{"model": "audio embedding model", "dataset": "single English command words and digits, spoken by a formant synthesiser in many voices", "input": "log_mel", "embedding_dim": 192, "arch": "mlp_mixer", "activation": "relu", "layers": 8, "width": 384, "optimizer": "muon", "steps": 21300, "epochs": 69.8, "lr_schedule": "wsd", "decay_fraction": 0.3}
Rows from block 2, named by matrix and row number. Rows with one number belong to one neuron. Each number is 500 + 25 x the weight over its row's rms, rounded and kept within 0 to 999. All counts start at 0. Numbers have three digits each. After the name is the row's rms in percent of the matrix's.
# fc1: MLP up (model.blocks.2.mlp.fc1.weight, 1152x384), inputs 35-69
# fc2: MLP down (model.blocks.2.mlp.fc2.weight, 384x1152, transposed), outputs 35-69
fc1.358 119:532491506526509468450488534479489481510491493500528561476485481505505538469482457496502494495527530466522
fc2.358 125:467482495501497472495573443551516519494512506517492476466527481505477546547532554517517450512546507491499
fc1.359 100:537501485499495512458508506499446451508503515475507522499467530519563503506496494472478522506461510525515
fc2.359 099:494525487499526497488541509484486491495477496501482514497518482520472478515460543506509515505536471476455
fc1.360 102:461467480499489477514511516485508483447497491511518493484505521517506518489495483530497489498531500526533
fc2.360 103:508525495500502497501503487481481551519480479489455483515501505501506505520481496532515502547477456476500
fc1.361 101:521475543516499446459477507503470480519528523547479561528522460488520554523477484502495468531519474491488
fc2.361 110:530490438514511562448475520452518502504507490454488506476493508548507513534515488541528518476508510503495
fc1.362 060:488478509523478514486512492501494477524511448470493464495495474547483500533517562508466539497519501517468
fc2.362 053:478482494519497471503467474530573541504479499472480490526510504515540490520499453497494485480475458462492
fc1.363 078:514547509503470472481498471500496525484504510490507502527470472545509479511462470544531493491469507528465
fc2.363 075:498477469504463500506519501487463471485492500509503492513524528491464501466503535510501499492476490511500
fc1.364 113:443503520527494500489535453501489493534481492461485495465478496496511466458479464471493484539485506517462
fc2.364 108:500506505502462540499539475459474513523509499483516521520498497459520564511458511488478459473513528530466
fc1.365 080:533479501491506500532487499471486465459497478510490461474512502506521468517483501525481462485528497492551
fc2.365 079:503490496495538483517476521485563512499494509557511475510492515478515498477461538491463514547535499536486
fc1.366 080:460512490455502479536458482524476470477503473536502528537510510506493522471449519509438486527498516519514
fc2.366 077:500469464575543486510482505509532516530532492530525482489471501497496520526470489472505491481488492491495
fc1.367 122:507499485530490520471487508523487520491494522531507488510519518478504486511476495474534557520462510500472
fc2.367 116:481514488456487489504484515474507485512534497538472493489522471526497494494518527502467525431556456476462
fc1.368 050:522514522521485488497453518507530514494531500483490448482530512545525507489457465514491504516486481488492
fc2.368 049:515446464526515501518485476471506475520487447468494530456506539488472473534525518527492494484525491493489
fc1.369 114:483484500501484453438473523530513515523503491496477500503542468540521519468527539489537553474478478523488
fc2.369 115:503524540489525558457468480488521443515499521491501537474512488521513500491519503486483460428513470467538
fc1.370 089:493512499515494496488502498491471454485500516517522507514489499517503498485466536466477509473485484521530
fc2.370 087:564492487504495540480520520491489497543488508506498494470513475486489503468502480551506497488481532481482
fc1.371 088:510508493500517501526530539461509494533476520480492503471507475494533509504514464514488506488520493475490
fc2.371 089:511497484486495490518458463529545464522494533509488477505495471474516476461542495472516506499480507538459
fc1.372 101:583489477475501473484466454497492514491510526543453482530513529477488479524505479483522469461499491519506
fc2.372 103:495479518522493494518466530484507501459512459465466483497468521513529483524503500490494480493493512449419
fc1.373 090:527536478457527483547482490479482501487468425524515486545510484468476499502474515470554543475483458488461
fc2.373 094:468469464505520519457516467494474551476538498496459496523536477507487526519472481456478531523496532508496
fc1.374 067:511536540532518461482506508557445508483485513553493493502539521515512497478556455459486495503544494515500
fc2.374 065:497524482496507454509466480503515490515494509474512525523457546489467515471484496464469503537485468496535
fc1.375 104:536465504479446517502518452475490499518474510466550512448514469461491528497481494502508518530510495512420
fc2.375 111:528514524485503494520453492461538517479483493495459527532478523501504528439517484458515466444497471523492
fc1.376 092:523551524504483498467498504515521498501504476482472493442484467489521489492494500544478541514498509527507
fc2.376 092:543493505491468513533513485541524448464490461503488485552501513453539507500513493526534511530540492486513
fc1.377 103:509529495500477497485487554489514513513495498512472493502465491519510492526456525498500485495506525514532
fc2.377 104:496504531488489484505479523530491521457531451487531503472510484460535511456513469476477501509448515503494
fc1.378 085:480503482526481509444488490504510461487482468502438524523506470496508493493530514528479515499496531489486
fc2.378 095:486510515477503467456471467511478488558525507505484467502472515522507580499471522527521495481486486515525
fc1.379 099:564487521506477514531482521519485505498501551497515524493517504512490487510502449512500521520473543476479
fc2.379 106:543538508515464545531506498496532455475483487505525478487472514525530490500499506493480550546502521564500
fc1.380 066:506495498467487471487508505502514490497500508518516532438485531546483485467509464516526474490493523507541
fc2.380 069:559505515515501520496486470538524544533483458540484523490507494521458521500533518519475505544532543513463
fc1.381 099:469528481491512501491488531491509466468490522507525485503540516514496531515459547536521493520485507533493
fc2.381 103:455486584536506477461533521470502563459540461483538489526458470531510519445504501515499516515495518475458
fc1.382 087:470517506511549471494553465522480462514505508475521547473512489473461493543470540503504474527501493468459
fc2.382 091:477543528553477524532508557521438516508503516530457519480490522510484525496511505491504489498514460491509
fc1.383 084:477487485465483484499520462521489504464528507480516513533515514511507463512532545481496484516513489520485
fc2.383 081:555517539536473484493542500504498512468490493507453483475493502506469510479529477520471488480466469494509
fc1.384 078:525502494525505515491495483473446498554525543511508536474499484458550526518453480542528527544546501458473
fc2.384 081:507501486485496490516528487480518522500494512490505448481491507539467512495513519445528431524476457462471
fc1.385 110:523475507506512521471494499484486442469493485473539489512466494473533546529526455495506483517514495482520
fc2.385 115:516501490554505518500518488520498499507505489525466496540490510516511481513460547496530506498478490487480
fc1.386 111:508486473522470523496507561491490480525517496534489472488484479514491466482493508494519515508513456480465
fc2.386 111:487512479454475507483568498510494486508503499520484556515481556448533470496528522449523499519513535526467
fc1.387 089:517487517500531474511505440529479479496527494469506483481529466463442514469464490473486517521470530505457
fc2.387 084:491505513519470528527475498508481505484499498530513465520484529503530527480486459487494461512484480510549
fc1.388 103:442492477526517527513550508478471474509513492495490552520508478515480529512480517556484506466479492507491
fc2.388 097:496518519487510528533529515502513508542539490516470486541500521488518510508465490526535443525455547523512
fc1.389 114:475525505519515519494467553486503527493473502499493464472458539484454482527501475460514481518518484521493
fc2.389 117:509521536497548530490556540474464499513479524497512480513528501503517555517504486518491503474506551501509
fc1.390 097:516459494512531477530533511483507494480481512550463504495490486488478484518520509502474499495504495505503
fc2.390 097:513501497501454480494492506551513471448523490516509471459523488494473507469531505545549509511494461522504
fc1.391 105:476502491497527501514498489528518522487533514479527506517504519555490524510469504517489484541476534482519
fc2.391 103:518483516518513475498508510517499524494528473556479525538494513486511498455500469472545524474486512478549
fc1.392 107:515452499490534514517503485518483463493489494477466452499441458531494486516477498518493526482505553502471
fc2.392 104:461477480501533511487507516499506518479489488479490543496514461469452487451487498507483490495478482477487
fc1.393 115:519485492494484448481505495493459507535526509474437499490538501529488459507492463516500545510480515483502
fc2.393 112:491499493517509465518500546494529499481524474516461511542469504446546479523541513484519465519539548490481
fc1.394 090:492497523493518519491519494499525466507518469498498486434493510488459506500503471442506514479500474528520
fc2.394 089:523538490496501501479527473516453515497514461528502493544477491514480522535480514529520521478507532502515
fc1.395 075:477488504488481454505515465501471543540513501492483497543478485516495491540532460521483489528543502443564
fc2.395 079:537557513444461508502488523516483524502516506521474485474496530472488513489450509534509492509507515520509
fc1.396 097:506538527504515537470486506513494455456484488487511518502467513503493509522486479462486476454514511419497
fc2.396 094:504498479544503491502475529532545471471500523506458522449488493517509482517533566481539545550518507549503
fc1.397 098:508491478510518518509539452457515482455509453524498469531468481478512463466484494543512481524509473492504
fc2.397 095:479475520475515476501516499491505518477529493475514497494488473515498517494466504499502529496531479530481
fc1.398 077:481492512550486499507494515466485449521491514511525529520530488496525527529533501497494562528516532473518
fc2.398 074:539481515495530531503527470519515507482516472448514510455504488491480496484465498479495477494493461480467
fc1.399 091:517538504555508485504508534487495474448468502554492497482483528492514504436503463472525499504520515535523
fc2.399 093:478496486490462483501516480529473508557539502471511508570510441448485555512460495492515501509498503484507
fc1.400 104:442519499513513497495471523483514498454497484549530529482454467494489517498487525480449496503505509490480
fc2.400 100:554525548510505496471464475482498511492496530537541477511495472493499510479487517496519477483478525520494
fc1.401 103:503521501516494509474517491483521489471490496481508504492512519505513482496468478505505509469532511522491
fc2.401 099:502502504474484498509480505487474506518510469488460509480473481487496495504514551490477485483484488465503
fc1.402 104:502539491460492462505492538483484506470505488539508500506554503449506468477528535526517532546483459530477
fc2.402 098:517528524520499502492502425508517505508467496487486545510520471521530499526493508439449500470492553531485
fc1.403 113:476476521490535473498476521522497475542508518519482502486463508495508528506478530473538508504479492532500
fc2.403 128:507497543495533527470514514496476484471507496514492466451465498513496506483513467535517522497466507472536
fc1.404 100:544516518496515474488500507535475470482475498501518483537500508481459469486488491501491502551507478488557
fc2.404 100:523508507495504497492478493512490513504496501491516524491457496502503509476479557445476514526466502443473
fc1.405 114:496503469496510508504498505530492479510478508513543502476504493525491478483535518483525482541483446494490
fc2.405 121:492504469504520550531507486526515510510499496488461520498492513494476473481541474500436514493520513524445
fc1.406 102:501515529516498512497501507519533506495499543501461469508527476517529537454487475516474476504460498491573
fc2.406 107:533469482542512529471460501483521468494535441497440474501526461523508463506501534505501563520587499516471
fc1.407 127:512483496508455487508494492537500508522535490552544506487507507524507509467483493506558499486503432520429
fc2.407 138:496510478455461445472520495485494504530426522493470517545510482506548525518509531503478487451511514492446
fc1.408 092:510501535522517503527539493509500462469499456508521512477477491488509522478488479478560520499502456420489
fc2.408 091:490510518510510495503490493470488490481540521473506515527522503496493512507516521489476470499453485529501
fc1.409 105:498494525492515525481531473535501504483512453491512525505485528476537491480506480432516491480509534503528
fc2.409 100:521442508552491482516516494477530480490513482512456518532527500504473521522472509487532518499511495497479
fc1.410 092:470499507527542475497510496527437484502498506497501537483478511483490496458467474499509474497481469514495
fc2.410 091:541499481487525560528530516478569476503523488517533477465485487497537486510493510503526532482504560537567
fc1.411 106:509506475541422419522480514521543463501471493479494552524472511478496499498442469497508509501454512492459
fc2.411 105:531505510507560520526485557477518491472515509500454497501533493519476546546469502515468514471491459540511
fc1.412 107:498527512490516546464488492512501488470497550474494466503476551474508477448471504482490520495555448527473
fc2.412 104:529566504532506503516471501529450452501508503544500532495524463497540474511508503504471490511478525472507
fc1.413 097:482530484532506458487489510497500519500517492474494529468525464476524484475490541491536501496512537512455
fc2.413 101:504477529514515526548523452495495533451506505520464495480497486503505509534513478492497483469478493508502
fc1.414 100:509472500477493491483493487522515523516537484532533444538484490518468507434491515497524512538527475534508
fc2.414 101:502528511547530492535514474505480453536466459516485482449532478500523488555520473508454487497486487501495
fc1.415 097:551506503524531499480551494488497529488520521504466519531527441501502483457446507457522517537475511492455
fc2.415 099:545488510521513517484482555523500529483517477487516507456524505509488497532512517483508503503531552532488
fc1.416 105:491485506548502474553529507519498526479493459495517502483513541494498489491493482490489528495482510499463
fc2.416 107:498505524460507495534548530530498523493510513466495527535549523505464500493519506527524508490510520499504
fc1.417 109:467494494519475463521503543493479492499482486491499502459506507480522470463446471499543530505531476500531
fc2.417 111:495494487524506518497471476505547512502493473490498494549476483511518495515514551518455433476494446499443
fc1.418 099:489515485472542465486510520505524501501514555494541488489509440452516535499519516519519505468477491488518
fc2.418 097:482503508492503503486506521452494474456478466519471528488536492555479506543468473510494500503538510491530
fc1.419 095:490494467494508516478527441520489473484507503529486516519530465518496479442476508493488515513553545539480
fc2.419 094:473482511488483476481492522475523464494527482512508480483493480495479490536473498497508471502465482470508
fc1.420 117:481502488504471497561471498491589500502486510497500481492532502492509538532523531521465539504500468545503
fc2.420 117:515467530509558539505524491517519499522474491503495532498485472493491493572476488491491499510468534497485
fc1.421 119:498491526482516514523502520468486487495499502509532534475471485491494489490515498489465523504503460494496
fc2.421 124:511525487505473492489495497471478503487530498487525506526529463499496490521458497487508450537458470457512
fc1.422 102:476503527499542494486511464520541448467448515525539501501526433525461475468510454498450485483491477467482
fc2.422 106:497502499508485542513475495487443539506488530470514490490496507508508479487494543488516515507541510519496
fc1.423 121:500562538477446490523478527511495485497484515501492487497531483529522500517489489525496533458500472501489
fc2.423 118:498504543489546484475528499481472468502501508548461511491510506526467512515482471478505469555498498541482
fc1.424 107:469496481517487519494494512505540473502499477521520515485488519493509524495491502512497512504461503477502
fc2.424 109:527486490496509472428467508462502504528537487484450485500504517543512484515495497514533514498515509523531
fc1.425 121:485451495507452523503471513480525499535512502516555488505494443511527554492483491530533508487482469531531
fc2.425 125:541532514514481475497469468498511499484506500541507499514484530484512501487460505533492498508539525524473
fc1.426 106:492540484485505482503494537505508474478540488514524498504539512536514445443473465512512513476501488501486
fc2.426 106:520472494483487466501487487518489519501486444532495530523501513465472527527446496496519476568488488506480
fc1.427 074:476522494479482558531471492514484513495479481493495475548493541472513489530442478492485511479522481526535
fc2.427 069:497523482472487481497471488488526511473504489505483504505482459510501492450547511519487492475497531497521
fc1.428 120:531505538481498523504533525450464489540503464494471519481535471486547493525526542514527525498488458516491
fc2.428 117:516487497535483512491513457468524491497510487484511511501489525526485531468526489445477529520505511504524
fc1.429 079:511536533528503527547510491480500488491484454521514492491499478509491499513534508501454525509501479482479
fc2.429 074:477526467527509522519505478510476500499546529491516481522437531475471514487477495517476446493450524475522
fc1.430 089:496513479460516511512473470480494508503479509525534507494476484515522464545502523520524518460517484533513
fc2.430 090:461453471477515497443489476509499468491457509484427481466536470484529512476446469475481515490499525488526
fc1.431 108:522500530494479540498513440455478510461497514461470500533502509525436492473462455458521465514495476494539
fc2.431 103:534527483493499479493486495472487507506463520489495489506498501519488488541538504528492550510496472481494
fc1.432 098:474481492458532532463468495519502493516524481528458527505506483504511509491474484482481483529474485505495
fc2.432 096:466519515512490480541537487506479488459491557497549561506479512496451502500546504503452546566524489490526
fc1.433 081:517477517513520483462506490532503510523514507518505481515470483518500513492522516478495433510510544509525
fc2.433 082:539513499516508545488504455504513489477518500489509536499486505486460511536490493501465516558529532481471
fc1.434 102:460548525509513486447493489532474512522525490466483477478459453487499548478464481484478485538525512495530
fc2.434 103:509504526511455563502465464452529566494523500507480477513504525458528482470469513523526518499470471487503
fc1.435 104:521526511539527519511529493552537505456497484513498536520489526486446512466495494475496497456512491480467
fc2.435 106:515461505558531496480484478483445441508506506512532487475491476522530503550486495500492463496487537496517
fc1.436 095:532512487488476496511529478460535519474461533489529483433456520516490480482487499516514480516476456482491
fc2.436 098:540515497504525492500511495537498489496517469497461480540509455522518517518491493501467535500499542473482
fc1.437 089:487471487449559480462503515485482479484515560482479503479473509467471512490496497528534478492561532480501
fc2.437 081:510516503503515526551504497455469479520499534491499501502517538514510459512503490429451489469495506476515
fc1.438 116:535475498485513480480518489520519490491443469486486510526547443495492555474520473458476524461467511467535
fc2.438 121:516476566514452502468491428483502457473496486483509493457490557500426486538518520533541506506508515509480
fc1.439 073:484513510523539456440513517500469470517500542537513493499488481510494479513494484506513475501518509563530
fc2.439 068:530472484492520502476506462495461531506527518505508517487488500517499507526472523523485462516522537517516
fc1.440 108:498531517518501539496513472533478519494499534516555516480509487511486524500519498500489522477485509500490
fc2.440 100:496507511505486472510521471490494504517495501476471459574509497460487510508527560499536518499501513483534
fc1.441 113:496486500512496512529484508493469524523539482446507460495473512503526508522460450518511521487487462487519
fc2.441 111:536496508450545498563469498515494492542474504512499481526492528482477522462517492542507477510484505480507
fc1.442 096:546531528504514462498511555528523498507473489543546512455530474518448491526516487497458550504486472515528
fc2.442 098:464490497504476487520506507495477478495470476506526500478544523527511490492526500474546486516515521495450
fc1.443 097:499523509532467471509508522504464507519542516493513495474478500505539522501501520490467523520510464444509
fc2.443 105:533487445528514504459505505476526521530509426482492502529516520493497467515503447482541508505500501538495
fc1.444 081:504481469523495500516493491465489473532525552442505506510484517486494515504493541482518510487507474468456
fc2.444 085:530521475531523481514512500532515514483523480511464527509545534499518552513538510495438514458481497468505
fc1.445 102:462485515508476468506486488474520484514433495524501486488486470489482514499485454494487505520511507439533
fc2.445 102:476512515514471511487478473427477507508530482513530525496482530465500506509510512513502502473494492482478
fc1.446 097:496497436525534521504494460514522481494499486479474468470528451506462503513485488472459498496473455522487
fc2.446 098:525444494513520522485507487514487430490457461522450503512516492510491495493543469520505543534507529498505
fc1.447 088:514522495493486505507541517523518441506486505511494493508509485527485551451468481542447501520525490512498
fc2.447 090:484519528497458518509493492532489524503510492460485511504504505481491513481518497491464468506496477514483
fc1.448 087:517544486490494523535479472462489463502531542518514483488517515516534501532480526466501505544462525509521
fc2.448 084:507477496496502482509539497525459500471504453466496488498496483495505535519537475557498516487512469504526
fc1.449 095:482526482479488491465453466470473560486461500454508495537514507502494502533505500516447487490509513506480
fc2.449 100:506493487495485511486520527470517535505538463534480534478484483511481476456518486539509471522469424498514
fc1.450 113:490490520539513493522496470467480514477509493496551475517513535531460522502516505472508488482471512476507
fc2.450 114:467510498507482498520513485475521491542494499481449491511518504529528574471523522497530536484478479485474
fc1.451 080:494507471540488471528520491539493488520469568513492498568482467556487501479501477470518457488510490526486
fc2.451 081:511470508486480471468498491490506480527526457509534517445511458455538499504460470486491503527483471481485
fc1.452 095:507526485473483495491536470508493506498462509514464529472470465506507487465482498465455506517489486527507
fc2.452 096:500450471501484530501528512474474498524459452492525511510496499502508527523517478511536510513549478510501
fc1.453 111:460499487497485488505547491512470455525501483484526513496530483495464516503481463510533492504504474475458
fc2.453 107:542528496533522488496486469514523554488517537493500510538484519505529475515495516448547503529453524469461
fc1.454 112:448498494529505504501490508521493499507477509532533485498498501539496504525492517498447510477485506506444
fc2.454 110:541494474524493546485557455495494518468541509477530485499513473489481504491519466469514485495480461492512
fc1.455 106:472517452473520491504510512540496521550498517478451539498508469498481428500468522513486543487496484520502
fc2.455 097:550521515570467516481505496504467521475511491513509479489519473473502510534514463503480497528477511454495
fc1.456 058:503512501490542515473495449509501475551493471504501470507545497483551545526562486516504480488493546491473
fc2.456 058:507509490490503546474457538501454511464556550478476512467494526465541496486529522476453519520477488501499
fc1.457 094:503509490504512514526458506483511494496525486498501509501539473531503559468506520476497497486491492479475
fc2.457 100:533531535500480514503571486486575475490505490506470464477546561499452460514547481467479508511503512464529
fc1.458 136:451526507542502478487474474481513518501472494492486500488474514534503518481560474534483525509546485497497
fc2.458 133:527501482495486474521484526506472489545524522513499496497527508501509486486443463491485460484514485464504
fc1.459 096:492543514553492444517440478490502525497524472510490560491487491498465490468513520495489434518488477565510
fc2.459 094:477454537489545516482503522521532490505490497496473486471482508520522562531472492516532549476514516511528
fc1.460 113:482515503525477491532497547477471480477489418477497510495469531533503517522504443478525512516551519478518
fc2.460 111:501520498516482488496495516546496490507507514525513524512493504524484486536445540486532480532464494536488
fc1.461 089:535516523521484470497507536510505496497517526531531471506522426471492467543491504472519504479486524540498
fc2.461 084:479494453497489526480523475473491465478512480486517490496478491483495518503521503494496507506475479488483
fc1.462 116:496506441534526479536503517444504484472506490565480511517534496461445498505482490514450513502543501483481
fc2.462 111:482490509504490507486490485501525505570530477513509472501507480485497507522517504544504467512454484496495
fc1.463 098:541488511496478476504488517563534523529531504494536490534504496499452477521458513520520519522510434512476
fc2.463 093:496466496504481516491399509441513471489502528504508519467511521500520525505530478531470493496487479509464
fc1.464 062:507476458521493468504465461431488461521511532520523513542517515509491501582486497482499506507537533482553
fc2.464 059:492477490485512494514506548491483512527501488452509507509483511492524474498460455504493471515479508498501
fc1.465 081:501538505480491502494522442449464502506472484506505510521519503497444485490475481476551473452502543504513
fc2.465 084:507480493479478528519516480474527531473496484498485489494474474472484486497542489534480506526458494504492
fc1.466 113:517503502503539509474513540479453465497529504494516510509499463511518516502528502470485505468490509482517
fc2.466 123:483459465526478485492490475519513515462501551496457527518508543465482520520486546480546476520471530526511
fc1.467 105:467520477500485527523488490489487442485479510492506446454476534492521511444472436479556475515422481511498
fc2.467 094:490526509501476527506498534555491468483506489532438491497514515470526538543511487542511527506499493516530
fc1.468 122:517520575473486518499490460477529500511504480496505471508445503506512532542519542438477474483492498543527
fc2.468 124:463494495511499531515508516495460474487493441462495585462509483498499499472512503465558548519483506515538
fc1.469 116:494485505500497502492529536544479510489485521476498493480512479504482456479495492483486536464492565526442
fc2.469 106:453512454507457448499526511526479486483488514497512523535497484455470554534488504511528474522502562467563
fc1.470 108:461487512494453510507484463493502469499508519479489499467520483532482500482530519486517478515458521538502
fc2.470 107:493483492483528489479487480528469564549486522516520501533512530484482502534451484525541545499532515491500
fc1.471 143:478488548480509489524489513513531484533541486500534541523458470530555538478480429485471470503471502517533
fc2.471 142:464498500497493531505483479498514536557493528485471494539489480485465508496532539505558521457481494487487
fc1.472 071:470503468539504525466503464477482519496479506525483477516516510466506494542497516485527489468505554489486
fc2.472 070:463475511532498519474528492518534499485494494498535499461501497499566510464465482556520498508485483452498
fc1.473 107:491460501459471471488492490507512502478497463511512503523469468518503512513538537488465490476490494486478
fc2.473 105:491510526490481491520506466492513515539538482439492497505535503481483491507497448475489473551500498481513
fc1.474 093:499502505488493498483469515504484495468467496490519484527479515546466485487503524506517531532503468500436
fc2.474 089:506495476487489532513502465588478460497507517493505508479463435502499499523524503532512486455466511470564
fc1.475 090:514490531479440488505505496514521525519490443476470498518472477522473475514513483485516477491462502536507
fc2.475 088:512488494502495500503495486472444475507505435522537564463540544518492504518531496435501484529515525495463
fc1.476 103:517523464501496504478508483523485465524511490519510494494530510520520529523466491490505498527506507504487
fc2.476 107:502521479514513481498496508465538488481531483499515485528461524509480502532530502522502547515510474492513
fc1.477 122:483472478507476520504506541510505449493503497499517517515496468514507470492504526491532508465524491469486
fc2.477 122:522516426477497459511494485503515499490474515476493498494479462476491514485507457492508496479478489522503
fc1.478 084:524460484479523505480516506495503465473529517502516506492500460534481495484497486475505502483499497531498
fc2.478 085:528506509499486475549513518494485443513478552520474496480532530504471480531506482497516468541505485505508
fc1.479 092:538520502521525524501534473468484473518545492503463513530531511509515458502481510467512519481474511482499
fc2.479 091:507458503532491525475482524508532516510519494495540532503520500496487503431525465506485483553527492504467
fc1.480 122:479494514477496449431467495506528450494478456526561492488506502497518505479528459517501520539558455453518
fc2.480 123:530483555513500502521495489519471507513481482498484495537462518465470532525511575505515524537508497480486
fc1.481 102:476471504554502451494472451509495444488520531516484514539505529550490499501471515483478472520518486509551
fc2.481 099:513527471515528506499461536516501499464540482549526492503477521481511497494507483527534518476471515479510
fc1.482 100:437505517446457466561481504554488506502526457468476520486532479499486515463469509464490465514558456498467
fc2.482 095:506508539544536495514509482484491468550493503513527465506486532464501533503555467529513498546453545486507
fc1.483 093:507501504471492518501448467526512516482509478520522477489479519530469463490507490511477509478503507502504
fc2.483 082:481489497466517507504536558484478487493505526496511502508540449536516512465481473475511499475510498501499
fc1.484 106:507488496521494465519496524532496557524501485556474486540474507498499482485472485485478498487531506501528
fc2.484 111:495494504491530466485487475482496461456480518499513501464490505482569488507481487484500514510494509521509
fc1.485 112:550509532463480493485477481536485477509450497525477490506515495515552544493496510502459513501511492542537
fc2.485 110:515495467503463485515533502478496451526502479545474500492459543496485495444471525508460458520518506508428
fc1.486 120:515490524533478516541557511494511481476465568465505503451519487518505510514507522510506538486462512515496
fc2.486 127:505521507479471508495478487451488473539503501483493472506484504462521517549544502484484493495486502454501
fc1.487 078:512503484501529437480548474486540514511478492460446534509498479484466556498543470506549504460492446537495
fc2.487 074:505490509521485549444469494490492488505526517481503495504496507493516487465488497499499526469478512490525
fc1.488 104:524462498504482494521496544500513473461488483512484497512494514475472454489474517536537467476498494512510
fc2.488 098:523530525471506528475479474451503526512506503493478530509522489476481494533475492483491493505490492490479
fc1.489 117:522510452477535507487477499490507538492496519442491525481523469507500481515513495472493496509529486520466
fc2.489 118:463502484511531470545528527510485494488511476466505504492498491506545537478483501454461498523515508507490
fc1.490 109:491504509498494426466499533482532502506533526523488449518522487526468475496498460545497558500491451474520
fc2.490 105:479460490505516512523533505505527546490508497491523516485528511524476512517534472505473486537464513529509
fc1.491 095:519528499510502484495489493524487498496502462496536499509476503516509517540484508494541486493518507504495
fc2.491 095:476491564469503507452491556522522465491545490503489483491496482520475508494480541484487477537463509528487
fc1.492 102:468498478451508508483497477550489475459452461495510487506480503504464506496469461476484540505536504491496
fc2.492 105:495459546540505547521543472524487478517514538547514468516492505490497487527550489482490423545491530499502
fc1.493 121:506505484514530535515493495560487485511540487513523512510542511492528507522507450500528509476499480548499
fc2.493 117:528478486489542468491492441517520546521529474476454511493494494516475511442509456484461509526505480492506
fc1.494 099:500467481441500461510521486499502490475481503510498504500504504521487501497487491448518477543490512506521
fc2.494 104:499486506427468520487480505550496539456515506523497541521498515490541498494498480491494535528481479514518
fc1.495 094:499541546501478553489474516523534522491535490555502476483488511495495503507453485475487482473511511465491
fc2.495 097:496491467491536516460528515513498486519500490491470503496517513489464475500496544501475497497485523494525
fc1.496 097:492469504515516478515481500479486500482533481477445497506511509522529486494485460515519467509520485476489
fc2.496 096:485505494520503459537522478489530496537520510497533480486455500472479571530513481501473511481465542518492
fc1.497 097:474536514519535450470533518535545511518484485473492470467498464484475507492491521513480464490512492479529
fc2.497 098:488476456505506470504487507495508489497508458486537496531471520479481521528483482482510476493522505479538
fc1.498 118:561490499474474520539522520464504535505490506484498494519503503495498492473488524539469488486526460474488
fc2.498 121:499487487494466485517488495516491483471437474519500470474464511518478526489452482506466470512506476514483
fc1.499 107:501506478476458508487517515528472527485490516517518519474515510498513474491529514500548469483478490470501
fc2.499 112:506494515474482502511486519466553466501492462488515514531493491509476515506546525521478543516529485516493
fc1.500 093:521502526488471482498523534466527495521504489492516490460508521533525491520516516523503470543503483468525
fc2.500 090:515507473512482505519450512467463469549487463511484501499508533524553509495484530488476563491462475484465
fc1.501 092:512526474507517506464465515524475481450490470537483513519536528519523519521448540470496549475485527561494
fc2.501 087:527498493469496499499451511501568491493518498504485491463505496502505510476505524473459494535523515471516
fc1.502 089:529505474516513489506463492411478518498496474462499506524515498473493490535496472528508500507488455534465
fc2.502 088:548488547486468463514471520500514505490521552527502534524521477479477528517531554535490530506482527498498
fc1.503 107:478520533537506443512493480475515496471472462504492443537477471535520498511545483497526519521486470486476
fc2.503 111:478481501477521523469469484523483484471522457504498539515514550476538450510499522529480519461537495523508
fc1.504 118:484546493523480492510468494506478556499490491488525512502500541494505525462495542505490506504538520533487
fc2.504 136:479516549502460523483509510473476509518489527484510513492488524509500492478494489482497490489512511513536
fc1.505 098:539496509516489502503506486475516486513441488509508504532503457496504496463547485500478505527485491551545
fc2.505 100:486562501534500515489481515523500468486480505481508492508464436486464494499452465518481502507537464488494
fc1.506 109:509524477513509490479521554506441470520522494498534533514521465494539495496482477496494543476455491461557
fc2.506 108:517488536483519503525486508498517514546475489518498492535497483512531506430470554479537498485492471500485
fc1.507 104:477494515433503511512478513503476459498500487499478508517493510493524421460467494506497512523515554498459
fc2.507 099:512539497504450477537527491500484497503506516488499521468495517515511525547524482483474514516491438538502
fc1.508 094:515482480520525482498506504544491444456524536471508462482518478518591481439543510514528519493509539497510
fc2.508 095:487511462509542477474479518537499461491529445523463504521495522496499486504509536480497497501493490458485
fc1.509 111:489508529506488527500504515527536515487523535524496479487486504493464461482489487507512489508491530552485
fc2.509 111:503479534508508526499517498525481504528503481519469480484505548452465504481502495493501522483541508481504
fc1.510 122:509524444509519521425538497503514542463492534517484529549536530485487448441489445461507543491459495433493
fc2.510 129:478499513463460523552507503488458523522489498520522486502516515501459473549487506523499492514557466497510
fc1.511 106:489533462493466494534532492487518427533513519504464533509509502495470508537538476492474506490516531530511
fc2.511 106:520491521514506466477483510540531491550478495522460522510515516477499450518447490499484448481446483507486
fc1.512 099:436521511515498485491553509486506493484472524487494560544490502496477523524513510533505516518481507497463
fc2.512 099:472499520491472511522499552521495498476523476475477469491447491460517512505497550517496470503443495479457
fc1.513 090:504489505529489495464479496493483516514484477494510529523562519515505510486534448507547495498527482523528
fc2.513 089:539475523542533470522455466471544527476529524522491511489494533463482459483515488497483478531514512493444
fc1.514 099:455540471473540494503494511543516541496505497505483595522533445446483491525488544512504529503493493473492
fc2.514 099:447486558493494484495487500503504472516469535499540553484479498476478452511489446489506495507495529489491
fc1.515 121:489505558499507478509494485513498476492485495499497500539500513552528446485547547493494506512499535479478
fc2.515 123:488480445532468523497480522464474488516508524483482466516476517444529529468484542511539466523495481529458